config.toml
model = "audio-text matching model"
dataset = "struck, bounced, scraped and rolled objects made by modal synthesis"
train_examples = 78125
time_shift_ms = 100
input = "waveform_16khz"
encoder_arch = "transformer"
encoder_norm = "rmsnorm"
encoder_norm_position = "pre"
encoder_activation = "gelu"
encoder_mlp_ratio = 2
encoder_head_dim = 64
encoder_fused_qkv = true
encoder_bias = "all"
encoder_qk_norm = true
encoder_parallel_block = false
encoder_inner_norm = false
encoder_moe = "expert_choice"
encoder_num_experts = 32
encoder_moe_every = 2
encoder_expert_mlp_ratio = 0.5
encoder_experts_per_token = 2
encoder_shared_expert = false
encoder_wave_strides = [5, 2, 2, 2, 2, 2]
encoder_subsampling = 2
encoder_layers = 14
encoder_width = 160
encoder_positions = "relative_bias"
fusion = "prefix"
tokenizer = "word"
vocab_size = 50
fusion_encoder_width = 256
fusion_encoder_layers = 6
fusion_encoder_norm = "rmsnorm"
fusion_encoder_norm_position = "pre"
fusion_encoder_activation = "swiglu"
fusion_encoder_mlp_ratio = 3
fusion_encoder_head_dim = 32
fusion_encoder_fused_qkv = true
fusion_encoder_bias = "all"
fusion_encoder_qk_norm = true
fusion_encoder_parallel_block = false
fusion_encoder_inner_norm = false
fusion_encoder_moe = "soft"
fusion_encoder_num_experts = 32
fusion_encoder_moe_every = 2
fusion_encoder_expert_mlp_ratio = 0.25
fusion_encoder_slots_per_expert = 2
fusion_encoder_shared_expert = false
fusion_encoder_positions = "learned"
fusion_encoder_connector = "linear"
residual_init = "none"
optimizer = "adamw"
learning_rate = 0.0016
beta1 = 0.9
beta2 = 0.999
eps = 1e-06
max_grad_norm = 1.0
max_steps = 13800
batch_size = 128
epochs = 22.6
lr_schedule = "wsd"
decay_fraction = 0.2
final_lr_fraction = 0.05
warmup_steps = 690
weight_decay = 0.4
Rows from expert 4 of block 7 of the audio encoder, named by matrix and row number. Rows with one number belong to one neuron. Each number is 50 + 10 x the weight over its row's rms, rounded and kept within 0 to 99. All counts start at 0. After the name is the row's rms in percent of the matrix's.
# up: expert up (encoder.blocks.7.mlp.up, 32x80x160), inputs 0-159
# down: expert down (encoder.blocks.7.mlp.down, 32x160x80, transposed), outputs 0-159
up.22 095:35 46 51 40 49 46 38 30 33 40 63 48 42 41 40 43 41 34 60 40 43 56 46 44 30 49 51 42 39 45 39 34 41 47 36 42 42 45 53 39 46 48 63 45 52 35 35 37 43 52 41 59 63 36 41 37 46 61 53 37 63 59 51 54 47 40 41 47 54 39 51 54 55 38 36 39 47 40 46 56 40 60 68 35 36 49 58 36 44 34 46 44 62 37 49 39 31 52 56 36 35 60 46 36 56 54 35 34 52 31 35 37 47 49 39 35 54 65 62 35 52 43 48 47 30 40 44 35 46 47 48 41 35 46 53 44 55 37 52 43 59 35 61 55 40 52 62 50 33 38 45 41 54 43 37 40 52 35 36 43
down.22 097:40 51 37 44 53 52 53 43 47 58 64 65 56 53 55 46 47 62 53 41 54 49 53 48 38 48 51 46 41 43 53 38 60 68 47 57 39 50 59 46 43 47 63 52 65 32 50 45 56 61 40 55 70 39 52 48 55 60 56 46 58 65 66 54 52 45 58 45 76 43 62 60 47 42 47 35 57 40 45 61 60 63 49 39 63 79 69 44 49 43 64 46 49 45 31 50 40 55 65 43 36 41 43 53 58 67 40 32 47 61 42 48 37 62 62 44 62 63 57 33 60 43 51 54 42 53 48 39 48 38 53 50 45 35 87 48 66 42 77 47 54 46 40 64 48 57 53 49 38 52 55 53 64 49 46 55 45 40 41 42
up.23 080:37 47 50 39 51 45 37 31 33 40 66 47 43 42 40 41 41 35 61 44 42 56 45 44 32 50 51 43 40 47 39 35 42 47 39 40 43 44 53 40 46 46 65 45 53 34 38 38 45 53 43 61 62 39 41 36 44 60 52 35 64 57 52 55 45 42 40 45 54 42 52 56 57 39 34 42 46 41 46 58 41 59 67 33 37 51 58 34 45 32 45 45 62 36 49 41 32 54 55 38 36 61 46 35 57 54 34 36 53 32 34 39 46 49 38 33 55 68 64 36 51 43 50 49 33 43 45 34 48 48 49 43 33 48 55 42 54 38 52 44 60 34 63 55 41 54 60 53 35 40 47 41 55 43 38 40 53 32 33 46
down.23 100:39 51 37 44 53 52 53 43 45 58 62 65 55 53 56 46 47 62 53 41 54 49 52 48 37 48 50 46 40 43 53 37 59 68 47 57 38 50 59 45 43 46 63 52 65 32 49 45 56 61 39 55 70 39 53 48 55 60 56 47 57 65 66 54 52 45 58 45 75 42 61 59 46 42 47 35 57 39 44 60 60 64 49 40 64 79 68 45 49 43 64 45 48 45 31 49 41 55 66 43 34 41 43 54 59 67 40 32 47 62 42 48 37 62 63 44 61 61 56 33 60 43 51 54 41 53 48 39 48 37 53 50 46 35 85 48 66 41 77 48 54 46 39 64 48 56 54 49 37 52 55 54 64 49 45 55 46 41 41 41
up.24 075:37 47 50 39 51 44 37 31 33 39 67 47 43 42 39 40 41 35 61 44 42 57 45 44 32 50 50 43 41 48 39 36 43 47 40 40 44 44 53 41 46 46 66 45 53 34 39 38 45 53 44 61 62 40 41 36 44 59 51 35 64 57 52 55 44 42 40 45 54 42 52 56 57 40 34 42 46 40 46 58 41 58 67 33 37 51 58 34 44 32 45 46 62 36 49 42 32 54 55 40 36 61 46 35 57 54 34 36 53 32 33 40 46 49 38 32 56 69 64 37 50 44 50 50 34 43 45 33 48 48 50 43 32 49 55 41 53 38 52 45 61 34 63 55 42 54 59 53 35 41 47 40 56 43 38 40 53 31 33 46
down.24 102:39 50 37 44 53 52 53 43 45 58 62 65 54 53 56 46 47 62 53 40 54 49 52 47 37 47 50 46 40 43 53 37 59 68 47 57 38 49 58 45 44 46 63 51 65 32 49 45 56 61 39 55 69 38 52 48 55 60 56 47 57 65 66 54 52 45 58 45 75 42 61 58 46 41 47 35 57 39 44 60 60 64 49 40 63 79 68 45 48 43 64 45 48 45 31 49 41 54 65 43 34 41 43 54 60 66 40 32 47 62 42 48 37 61 63 44 61 61 56 33 60 42 51 54 41 52 48 39 48 37 53 50 46 35 85 48 66 41 77 47 54 46 39 64 48 56 54 49 37 52 55 54 64 48 45 55 46 41 41 41
up.25 109:35 47 52 42 49 48 38 32 34 40 63 50 41 40 43 41 40 36 61 39 43 55 46 44 30 47 52 43 36 42 40 33 40 49 35 41 42 45 53 37 48 48 62 44 52 36 34 37 45 52 40 60 63 35 42 37 47 62 52 37 62 59 52 52 48 40 43 48 53 37 51 52 54 35 37 39 47 41 47 56 39 62 68 36 37 50 58 37 43 36 46 41 61 36 50 37 33 53 56 34 35 60 47 37 57 54 35 35 52 33 36 36 48 50 39 37 53 63 61 35 51 43 49 47 30 39 42 38 44 48 47 40 37 45 52 42 56 37 52 43 59 36 61 55 39 51 64 49 32 38 45 42 53 42 37 40 52 37 37 42
down.25 090:41 52 38 45 53 53 54 44 49 58 65 65 58 53 56 47 48 62 53 43 54 48 54 50 41 48 52 49 45 44 53 41 62 69 49 57 40 51 60 49 41 48 64 53 64 32 53 46 57 60 40 55 69 41 53 48 56 59 57 46 58 64 66 55 53 46 59 45 78 46 64 62 48 46 47 37 58 41 47 62 62 62 47 39 63 81 68 45 50 43 64 47 48 46 32 53 41 56 66 47 38 40 45 54 57 67 41 34 49 62 42 51 37 63 63 44 65 64 58 35 61 45 52 55 46 56 50 40 48 42 53 51 45 36 90 49 66 43 79 49 55 47 40 63 50 57 51 49 42 55 56 53 65 50 48 56 45 40 41 44
up.26 033:59 53 54 62 43 54 61 70 51 30 45 42 51 67 58 56 58 60 44 53 65 41 57 56 61 42 50 45 58 43 61 57 45 49 64 61 31 56 52 63 52 61 42 67 36 56 59 54 48 40 47 33 49 56 65 59 65 36 53 57 39 64 31 49 55 63 59 60 46 50 52 45 43 63 60 47 60 61 58 43 48 59 39 58 52 33 42 57 63 57 64 57 46 58 55 49 68 57 38 56 45 39 61 63 33 33 58 53 51 58 56 56 60 50 58 57 55 41 43 52 52 64 46 37 62 51 64 71 56 49 54 63 57 49 34 55 25 56 37 57 42 51 32 52 60 39 39 42 61 39 34 66 46 58 60 61 59 57 53 31
down.26 073:66 55 55 65 44 67 51 55 66 36 47 48 56 51 47 55 56 45 47 66 45 41 53 54 84 54 48 53 64 62 53 72 50 55 53 49 66 54 47 53 46 51 40 53 49 68 56 60 50 50 68 54 56 69 49 52 49 53 55 53 48 41 47 46 54 56 69 56 49 63 48 52 60 62 55 69 39 66 56 43 49 34 43 56 46 50 56 55 48 61 41 52 46 56 53 53 63 52 27 70 73 68 51 46 50 40 58 77 51 50 58 55 53 52 53 52 48 47 47 78 52 51 51 48 74 54 52 62 41 56 43 55 52 65 49 55 30 67 52 52 45 54 58 30 53 47 49 51 83 48 47 48 45 61 64 49 56 53 56 46
up.27 101:40 46 53 45 51 47 34 32 32 44 69 54 37 41 42 34 36 41 67 46 39 55 43 46 36 49 47 47 41 46 35 38 47 53 44 34 41 44 57 41 46 52 67 44 50 36 40 39 51 50 41 66 60 43 44 36 50 59 50 34 64 56 61 52 44 41 48 48 59 42 57 57 55 42 34 41 45 39 51 62 41 60 63 35 42 58 58 35 39 37 44 46 56 36 54 42 34 61 57 39 35 59 47 34 62 57 35 38 55 39 35 41 47 58 41 35 62 65 68 38 49 47 58 55 36 44 40 35 47 55 46 44 36 45 60 35 59 38 57 43 62 38 63 60 40 53 60 57 38 45 51 42 58 41 39 36 54 36 34 44
down.27 146:38 48 43 43 57 48 47 43 45 65 64 68 52 53 57 41 42 63 59 39 57 50 46 52 38 46 51 52 42 40 51 39 63 68 49 51 40 51 60 49 44 52 65 50 57 31 49 46 60 53 36 54 64 39 55 45 56 60 51 42 62 64 63 57 46 42 55 43 75 43 64 58 43 47 42 34 62 37 50 64 58 63 51 37 65 71 63 41 48 43 66 46 47 40 41 54 39 57 71 44 35 38 50 51 55 69 37 32 52 63 38 50 43 59 63 42 64 62 59 32 55 50 55 57 43 54 50 44 51 45 55 51 43 32 78 42 70 40 71 53 57 45 39 65 52 59 54 50 39 57 57 54 66 43 45 56 47 39 38 45
up.28 115:36 47 51 43 48 49 38 33 35 39 63 51 41 39 44 40 39 36 62 38 42 54 46 44 31 45 52 43 34 41 39 33 39 50 34 41 42 46 53 36 49 49 61 42 51 37 33 37 46 52 39 59 63 34 42 38 47 62 50 38 61 59 53 51 48 40 45 49 52 36 51 51 54 34 38 39 47 42 47 55 39 63 67 37 37 51 58 37 42 37 46 39 60 37 49 35 35 52 56 32 35 60 47 37 57 53 36 36 51 34 37 35 48 50 39 38 53 62 61 35 50 43 49 47 29 37 41 39 43 47 47 38 38 44 52 41 56 37 52 42 58 37 61 55 38 50 65 48 31 38 45 42 53 41 37 39 51 38 38 41
down.28 085:44 53 38 47 54 56 56 46 53 57 66 65 60 53 57 47 49 63 52 45 54 48 56 52 46 48 53 51 48 44 54 44 65 70 51 58 42 52 60 52 40 50 64 53 65 34 56 48 58 61 43 56 68 44 55 49 57 58 56 47 57 63 67 54 53 46 62 45 79 49 66 63 48 51 48 40 58 42 49 63 64 60 44 40 64 83 69 46 50 45 64 48 48 47 32 56 43 57 65 52 41 39 45 55 56 67 42 36 49 63 44 53 37 64 64 44 66 64 57 39 61 47 53 55 51 58 50 41 47 44 53 52 46 37 92 49 65 45 80 50 54 48 40 62 51 57 48 48 46 57 57 53 65 53 50 56 45 40 42 45
up.29 115:35 45 51 44 47 48 40 33 34 39 62 51 39 38 44 39 40 36 61 37 41 53 47 44 31 44 53 42 33 39 38 34 38 50 33 42 42 46 53 35 51 49 60 40 50 39 33 37 46 51 38 59 62 33 43 39 48 61 49 39 60 60 53 50 49 38 46 49 51 35 50 49 53 32 39 39 47 40 48 55 36 63 66 38 38 49 57 39 41 38 46 39 59 38 49 35 35 52 55 32 35 60 47 39 56 53 37 35 50 34 38 36 49 51 38 39 52 61 61 36 49 43 49 46 29 36 39 40 42 47 47 37 40 43 50 41 57 38 51 40 58 38 60 54 37 50 65 47 31 38 44 42 53 41 36 38 50 39 39 40
down.29 089:47 53 38 52 51 59 57 50 56 56 65 68 60 54 59 49 50 65 51 46 56 48 57 54 52 45 57 54 50 44 56 47 65 72 53 59 44 55 58 54 40 52 61 53 63 35 56 49 58 59 44 52 67 47 57 49 59 58 57 49 57 64 64 52 54 47 65 48 83 50 64 63 48 54 48 41 59 44 51 61 64 59 42 41 65 82 71 48 49 47 66 48 47 48 34 57 46 55 63 53 44 37 46 57 57 64 43 39 49 65 44 55 38 62 66 45 64 63 54 43 61 50 51 54 56 58 49 45 46 44 51 51 47 36 94 50 64 47 82 50 51 49 39 59 52 55 48 45 52 56 55 55 63 54 54 58 46 41 42 44
up.30 079:37 47 50 39 51 45 37 31 33 39 66 47 43 42 40 41 41 35 61 44 42 57 45 44 32 50 51 43 41 47 39 35 42 47 39 40 43 44 53 40 46 46 65 45 53 34 38 38 45 53 44 61 62 40 41 36 44 60 52 35 64 57 52 55 45 42 40 45 54 42 52 56 57 39 34 42 46 41 46 58 41 59 67 33 37 51 58 34 45 32 45 46 62 36 49 41 32 54 55 39 36 61 46 35 57 54 34 36 53 32 34 40 46 49 38 33 55 68 64 36 51 43 50 50 33 43 45 34 48 48 49 43 32 49 55 42 54 38 52 44 60 34 63 55 41 54 60 53 35 40 47 41 55 43 38 40 53 32 33 46
down.30 100:39 51 37 44 53 52 53 43 45 58 62 65 54 53 56 46 47 62 53 41 54 49 52 48 37 47 50 46 40 43 53 37 59 68 47 57 38 49 59 45 43 46 63 52 65 32 49 45 56 61 39 55 70 38 53 48 55 60 56 47 57 65 66 54 52 45 58 45 75 42 61 58 46 42 47 35 57 39 44 60 60 64 49 40 64 79 68 45 49 43 64 45 48 45 31 49 41 55 66 43 34 41 44 54 59 67 40 32 47 62 42 48 37 62 63 44 61 61 56 33 60 43 51 54 41 53 48 39 48 37 53 51 46 35 85 48 66 41 77 48 54 46 39 64 48 56 54 49 37 52 55 54 64 48 45 55 46 41 41 41
up.31 068:37 46 49 38 51 43 37 30 32 38 68 47 43 41 38 39 42 35 61 45 41 56 44 44 33 50 50 44 42 48 38 38 43 46 41 40 45 44 53 41 46 45 66 45 53 34 40 39 45 53 45 61 61 41 40 36 43 58 49 34 64 57 52 55 43 43 40 44 55 43 52 56 57 41 33 43 46 39 46 58 40 57 65 33 37 51 58 34 44 32 44 48 62 36 49 43 31 54 53 41 36 61 46 35 58 53 34 36 53 33 33 41 45 49 38 32 56 70 65 38 49 44 50 50 35 44 45 31 49 48 50 43 31 50 56 40 52 39 52 45 61 34 63 54 42 54 58 54 37 42 47 39 57 43 37 39 53 30 32 47
down.31 106:38 50 37 44 53 51 53 43 44 58 61 65 53 53 55 47 47 62 52 40 53 50 52 47 36 47 49 45 39 42 52 36 59 68 46 57 38 49 58 44 44 45 62 51 65 32 48 45 55 61 39 55 69 38 52 48 54 60 56 47 56 65 66 54 52 45 57 45 74 41 60 57 45 40 47 35 56 39 43 60 59 65 50 40 63 79 69 45 48 43 64 45 48 45 31 48 41 54 65 42 34 42 43 54 61 66 40 31 46 62 42 47 37 61 63 45 60 60 56 32 60 42 51 54 40 52 47 39 48 36 53 50 46 35 84 48 66 41 77 47 54 46 39 64 48 56 55 49 36 51 55 54 64 48 45 55 45 41 41 41
up.32 101:36 47 51 41 49 47 37 32 34 41 64 49 42 41 42 41 40 35 61 40 43 56 45 44 31 48 52 43 37 44 40 33 41 49 36 41 42 45 53 38 47 48 63 45 52 35 35 37 45 53 41 60 63 36 41 37 46 62 52 36 63 58 52 53 47 41 42 47 54 39 51 54 55 37 36 39 47 41 46 57 41 61 69 35 37 51 58 36 44 34 46 42 61 36 49 38 33 53 56 35 35 61 46 36 57 54 34 35 52 32 35 37 47 50 39 35 54 65 62 35 52 43 49 48 30 40 44 37 45 48 48 41 36 46 53 43 55 37 52 44 59 36 62 56 40 52 63 50 33 38 46 42 54 42 38 40 52 35 36 43
down.32 092:40 52 38 44 53 52 54 43 47 58 64 64 57 53 56 46 47 62 53 42 54 48 53 49 39 49 50 47 43 43 53 39 61 68 48 57 39 50 60 47 42 48 64 52 64 32 52 46 57 61 40 55 69 39 53 48 55 59 57 46 58 64 66 55 53 45 58 45 76 44 63 61 47 44 47 36 58 40 46 61 61 62 48 39 63 80 67 45 50 43 64 46 49 45 32 52 40 56 66 45 36 41 44 54 57 67 40 33 48 62 42 50 37 63 62 44 64 63 58 34 61 44 52 55 43 55 50 39 49 40 53 51 45 35 88 48 66 42 78 49 55 46 40 64 49 57 52 49 39 53 56 53 65 50 47 56 45 40 41 43
up.33 111:38 46 51 46 50 48 36 34 33 43 67 56 37 41 48 34 37 42 65 40 41 54 44 46 34 44 51 47 35 40 38 35 44 53 39 37 41 45 57 37 49 50 64 43 52 37 37 38 52 52 39 64 61 38 44 38 49 61 47 36 63 58 61 51 46 39 49 48 56 37 56 54 54 36 36 39 46 40 49 61 40 64 65 36 42 57 58 36 40 38 46 41 56 36 50 38 36 58 57 35 34 60 46 36 61 56 36 37 51 39 36 38 47 57 40 38 58 63 65 37 47 45 55 54 32 40 39 39 43 51 47 42 38 42 58 36 60 38 56 42 60 39 62 58 39 53 64 53 33 43 50 45 57 40 38 38 51 37 37 42
down.33 114:42 50 45 47 55 52 51 46 49 63 66 70 55 54 58 43 45 67 58 42 60 49 49 56 44 45 54 56 47 41 53 43 67 72 54 54 40 55 60 54 43 56 65 51 54 33 54 49 61 51 39 51 63 43 60 47 60 57 52 44 60 65 62 56 48 43 58 45 78 46 66 60 45 53 44 37 64 39 54 66 62 62 46 39 67 72 63 43 49 45 68 49 46 43 44 58 42 57 70 49 38 34 53 56 55 68 39 34 55 66 40 54 45 59 67 43 68 62 58 35 56 56 55 56 49 58 52 45 52 48 55 53 44 33 82 44 69 43 72 56 55 46 37 64 55 57 49 48 43 59 56 56 67 47 49 57 49 40 40 45
up.34 115:37 46 50 47 48 51 37 35 33 43 65 57 38 40 49 36 38 44 65 39 42 54 45 45 34 41 53 46 35 40 39 35 42 55 38 39 43 46 56 37 49 49 64 41 53 37 34 38 52 53 39 63 64 37 45 39 50 62 48 37 63 60 60 51 46 38 50 50 58 33 54 53 53 36 38 38 47 41 48 60 40 66 64 37 42 59 61 37 38 39 48 40 56 37 48 37 36 56 57 33 34 60 46 37 62 56 36 38 50 40 37 37 47 56 44 38 56 62 64 38 47 45 51 50 33 38 37 39 42 48 47 39 39 41 59 37 59 38 58 41 57 39 60 56 38 51 66 51 35 41 47 43 57 41 36 38 51 38 37 38
down.34 095:43 51 46 46 56 52 50 46 50 61 70 70 57 53 57 39 43 65 61 43 59 48 47 56 41 44 55 57 46 42 53 41 66 70 54 52 40 56 60 52 46 56 66 51 54 31 53 47 63 51 41 51 61 44 60 45 59 57 50 40 62 63 62 58 46 45 55 44 76 47 67 60 47 51 43 37 64 41 54 67 63 62 50 37 65 71 61 40 50 42 66 50 48 40 45 57 43 57 69 48 38 36 53 54 54 68 36 33 55 63 38 54 45 58 64 41 68 65 59 34 54 56 55 55 45 57 53 44 52 50 57 53 42 34 81 41 66 41 70 56 56 44 37 64 55 57 49 48 37 58 55 55 68 44 48 57 47 38 39 48
up.35 116:38 46 50 48 50 51 37 36 34 41 66 57 37 40 50 32 37 44 65 38 40 53 45 45 34 42 53 47 33 39 40 35 42 55 37 37 41 46 56 36 50 49 63 41 54 38 35 39 52 53 39 63 61 36 44 39 49 62 46 37 62 57 61 50 45 39 51 49 56 35 54 52 53 33 37 39 46 41 48 59 39 65 64 37 43 58 59 37 39 39 47 39 56 37 48 37 37 56 56 33 34 61 46 36 61 55 36 37 51 40 37 37 47 57 41 39 55 62 63 37 46 44 53 53 32 39 38 41 41 49 47 39 39 42 58 34 58 38 57 41 58 40 60 56 38 52 65 51 33 43 50 44 55 39 38 39 50 39 38 41
down.35 104:47 51 47 51 55 55 53 50 54 61 70 69 59 54 60 43 46 67 58 45 60 49 51 58 49 44 56 59 53 43 54 48 68 71 57 54 42 57 59 57 41 58 64 52 53 35 58 51 62 49 42 51 60 47 61 47 61 54 55 42 60 63 62 55 50 44 60 46 80 50 67 64 46 58 45 40 64 43 56 65 64 59 43 38 66 74 62 42 50 46 67 51 46 43 47 61 46 57 67 55 42 34 54 57 54 66 40 38 57 66 41 57 46 58 67 41 68 65 57 40 59 58 55 56 55 60 53 47 51 53 55 55 43 35 85 45 66 46 73 57 54 47 37 62 57 56 45 47 49 61 56 57 66 49 53 59 50 39 40 49
up.36 116:38 46 50 47 50 50 37 36 34 41 66 57 37 40 50 32 38 44 65 38 40 53 45 45 34 42 53 47 33 39 39 35 43 54 37 38 41 46 56 36 50 49 63 41 53 38 35 39 52 53 39 63 61 36 44 39 49 62 46 37 62 58 61 50 45 39 51 49 56 35 54 52 53 33 37 39 46 41 49 59 39 65 64 37 43 57 59 37 40 39 47 39 56 37 48 37 37 57 56 34 34 60 46 36 61 55 36 37 51 40 37 37 47 57 41 39 56 62 63 37 45 44 53 53 32 39 38 40 41 49 47 40 39 42 57 34 58 38 57 41 58 40 60 57 38 52 65 51 33 42 50 44 56 39 37 39 50 39 38 40
down.36 104:46 50 46 51 55 55 53 49 53 61 69 70 58 54 59 43 46 67 57 45 60 49 51 58 49 43 57 59 52 42 54 48 69 72 57 54 42 57 59 57 41 58 64 51 53 36 57 51 63 49 42 51 60 46 61 47 61 54 55 43 59 63 62 55 50 44 60 46 80 49 67 64 46 58 45 40 64 43 56 66 64 59 43 39 67 74 62 42 49 46 67 51 46 44 47 60 46 57 67 54 42 34 54 57 55 66 40 38 57 66 41 57 46 59 67 42 68 64 56 40 59 58 55 56 54 60 52 47 51 52 55 54 44 34 85 45 66 46 73 57 54 47 37 62 57 56 45 48 48 61 56 57 66 49 53 58 49 39 40 49
up.37 021:45 57 57 50 39 40 51 55 40 23 64 40 49 57 45 42 47 51 56 45 60 36 47 49 51 47 45 43 52 45 62 53 36 48 53 51 36 54 33 54 50 56 29 58 40 42 49 48 36 41 51 40 47 48 59 47 56 46 45 42 49 56 21 49 45 55 53 51 44 46 35 61 45 55 45 47 66 42 50 19 40 44 47 42 47 33 38 43 57 46 54 50 56 44 58 41 52 37 39 51 43 46 59 52 35 31 44 51 58 51 41 49 59 33 47 40 37 64 34 53 47 58 36 27 53 42 63 55 66 54 52 51 38 51 43 43 23 46 36 55 43 41 38 44 52 36 47 25 54 30 22 54 49 47 39 59 56 39 36 41
down.37 024:55 56 53 61 44 71 41 44 53 44 56 62 49 50 52 46 48 55 56 56 42 33 43 50 76 56 55 47 51 53 56 63 49 74 45 43 56 53 48 38 48 46 44 51 57 55 51 57 57 57 61 64 81 62 46 43 43 73 51 45 57 48 53 50 46 51 86 49 57 63 55 58 52 54 47 59 39 55 52 49 56 30 61 46 57 58 70 45 49 53 48 42 44 47 49 40 57 51 24 71 64 76 48 32 55 55 46 64 51 58 47 44 47 52 60 43 50 58 48 64 48 45 49 47 78 42 51 44 35 54 44 51 43 57 65 46 31 55 63 50 47 47 50 30 51 50 63 49 74 39 45 44 55 51 57 51 54 43 47 42
up.38 021:56 54 54 57 43 46 57 66 52 20 52 39 51 63 50 51 53 55 48 52 65 36 52 52 56 42 53 41 56 45 62 57 40 47 59 57 34 54 47 60 54 58 37 65 37 52 54 53 43 40 51 33 46 55 63 56 62 39 49 52 42 66 25 52 51 62 56 56 43 51 44 48 47 60 56 46 61 54 54 32 43 51 42 53 47 29 40 52 61 54 62 58 52 53 57 45 66 50 37 54 49 44 61 59 30 29 54 58 52 54 50 54 60 44 53 51 46 48 40 56 50 63 41 29 59 47 62 66 68 51 57 57 50 49 32 50 16 53 34 56 43 47 33 41 57 37 41 34 59 33 26 61 46 54 51 61 56 52 46 29
down.38 045:63 55 55 64 44 67 49 52 63 39 47 50 53 50 48 54 55 46 48 63 43 39 51 54 84 56 49 52 63 59 53 74 51 59 51 47 65 54 47 50 48 51 42 52 50 68 55 63 52 51 67 57 61 67 47 51 46 57 52 53 48 42 48 47 52 54 74 55 49 65 50 53 59 62 54 68 38 63 56 45 48 29 47 56 48 50 58 54 48 60 41 51 46 55 54 51 61 52 24 73 73 71 51 43 50 45 57 76 52 50 57 54 53 51 53 51 48 48 48 77 48 50 53 49 76 52 52 59 40 58 43 54 51 64 50 53 28 66 52 53 47 53 58 27 53 48 51 52 85 48 48 45 48 60 62 49 56 52 55 46
up.39 096:36 47 51 40 50 47 37 32 34 41 64 49 42 41 41 42 40 35 61 41 43 56 45 44 31 49 51 43 38 45 40 34 41 48 36 41 42 45 53 38 46 47 63 45 52 35 36 37 45 53 41 61 63 37 41 36 46 62 53 36 64 58 52 54 47 41 41 47 54 40 51 54 56 37 35 40 46 41 46 57 41 60 68 34 37 51 58 35 44 33 46 43 62 36 49 39 33 53 56 36 35 61 46 36 57 54 34 35 52 32 35 37 47 49 39 35 54 66 62 35 52 43 49 48 31 41 44 36 46 48 48 42 35 46 54 43 55 37 52 44 59 35 62 56 41 53 62 51 33 39 46 42 54 42 38 41 52 34 35 44
down.39 094:40 51 38 44 53 52 54 43 47 58 64 65 56 53 56 46 47 62 53 41 54 48 53 48 38 48 50 47 42 43 53 39 60 68 48 57 39 50 60 47 43 47 63 52 64 32 51 45 57 61 40 55 69 39 53 48 55 60 57 46 57 64 66 55 53 45 58 45 76 44 63 60 47 43 47 35 58 40 45 61 61 63 49 39 63 80 68 44 50 43 64 46 48 45 32 51 40 55 66 44 36 41 44 54 58 67 40 32 48 62 42 49 38 62 63 44 63 62 57 33 61 44 52 54 42 54 49 39 49 39 53 51 45 35 87 48 66 42 77 48 55 46 40 64 49 57 53 49 38 53 55 53 65 49 46 56 46 40 41 43
up.40 117:38 46 50 48 49 51 38 36 34 41 66 57 37 40 50 32 38 44 65 38 40 52 45 45 34 41 54 47 33 38 40 35 41 55 37 38 41 46 56 35 50 49 62 40 54 38 35 38 52 53 39 62 62 36 44 39 49 62 46 37 62 58 60 50 45 39 52 49 56 35 53 52 53 32 38 38 46 41 48 58 39 65 64 37 43 58 59 38 40 39 48 38 56 37 48 37 37 55 55 33 34 60 45 37 61 55 37 37 50 40 37 37 47 56 42 39 54 62 62 37 45 44 52 52 32 38 37 42 40 49 47 39 39 42 57 34 57 38 57 40 57 40 59 56 37 52 66 50 33 42 49 44 55 39 38 39 50 39 38 40
down.40 099:48 52 47 52 55 57 54 51 55 60 70 69 60 55 60 44 47 67 57 46 61 48 52 59 51 44 57 60 54 43 55 50 69 71 57 55 43 58 59 58 40 59 63 53 52 36 59 52 62 49 43 50 59 48 62 47 62 53 56 43 59 63 61 55 51 45 60 46 80 51 68 65 47 59 45 41 65 45 57 65 64 59 43 38 66 73 61 42 51 46 66 52 46 44 47 61 47 57 66 56 44 34 55 57 53 65 40 39 57 66 41 58 47 58 67 41 69 65 56 42 60 59 54 55 56 61 54 48 51 54 55 56 43 36 86 46 65 47 72 58 54 47 37 62 58 56 43 47 50 62 55 57 66 50 55 59 50 39 40 50
up.41 113:34 46 52 42 48 48 39 32 34 40 62 51 40 39 43 40 40 36 61 37 43 54 46 44 30 45 53 43 35 41 39 34 39 50 34 42 42 46 53 36 49 49 61 42 51 38 34 37 45 51 38 59 62 34 42 39 48 62 50 38 61 60 52 51 49 39 45 49 52 36 51 51 54 34 38 38 47 40 47 56 37 63 67 37 37 50 58 38 42 37 47 40 60 37 50 36 34 52 56 33 35 60 47 38 56 54 37 35 51 34 37 36 49 50 39 38 53 62 61 35 50 43 49 46 30 37 41 39 43 47 47 38 39 43 51 42 57 37 52 42 58 37 60 54 38 50 64 48 31 38 44 42 53 42 36 39 51 38 38 41
down.41 090:43 52 38 46 53 55 54 46 52 57 66 66 58 53 57 47 48 63 53 44 55 48 55 52 45 47 54 51 47 44 54 43 64 70 50 57 41 52 60 51 41 50 63 52 64 32 54 47 58 60 41 55 68 43 55 48 56 59 57 47 58 64 66 54 53 46 61 45 80 47 65 63 48 50 47 38 59 41 49 62 63 61 46 39 64 82 69 46 50 45 65 47 48 46 33 55 42 56 65 49 40 39 45 54 57 67 41 35 49 63 43 52 37 63 64 44 65 64 57 37 61 48 52 55 49 57 50 42 47 43 53 51 46 36 92 49 66 44 80 49 54 48 40 62 51 57 50 47 45 56 56 53 65 51 50 57 45 40 41 44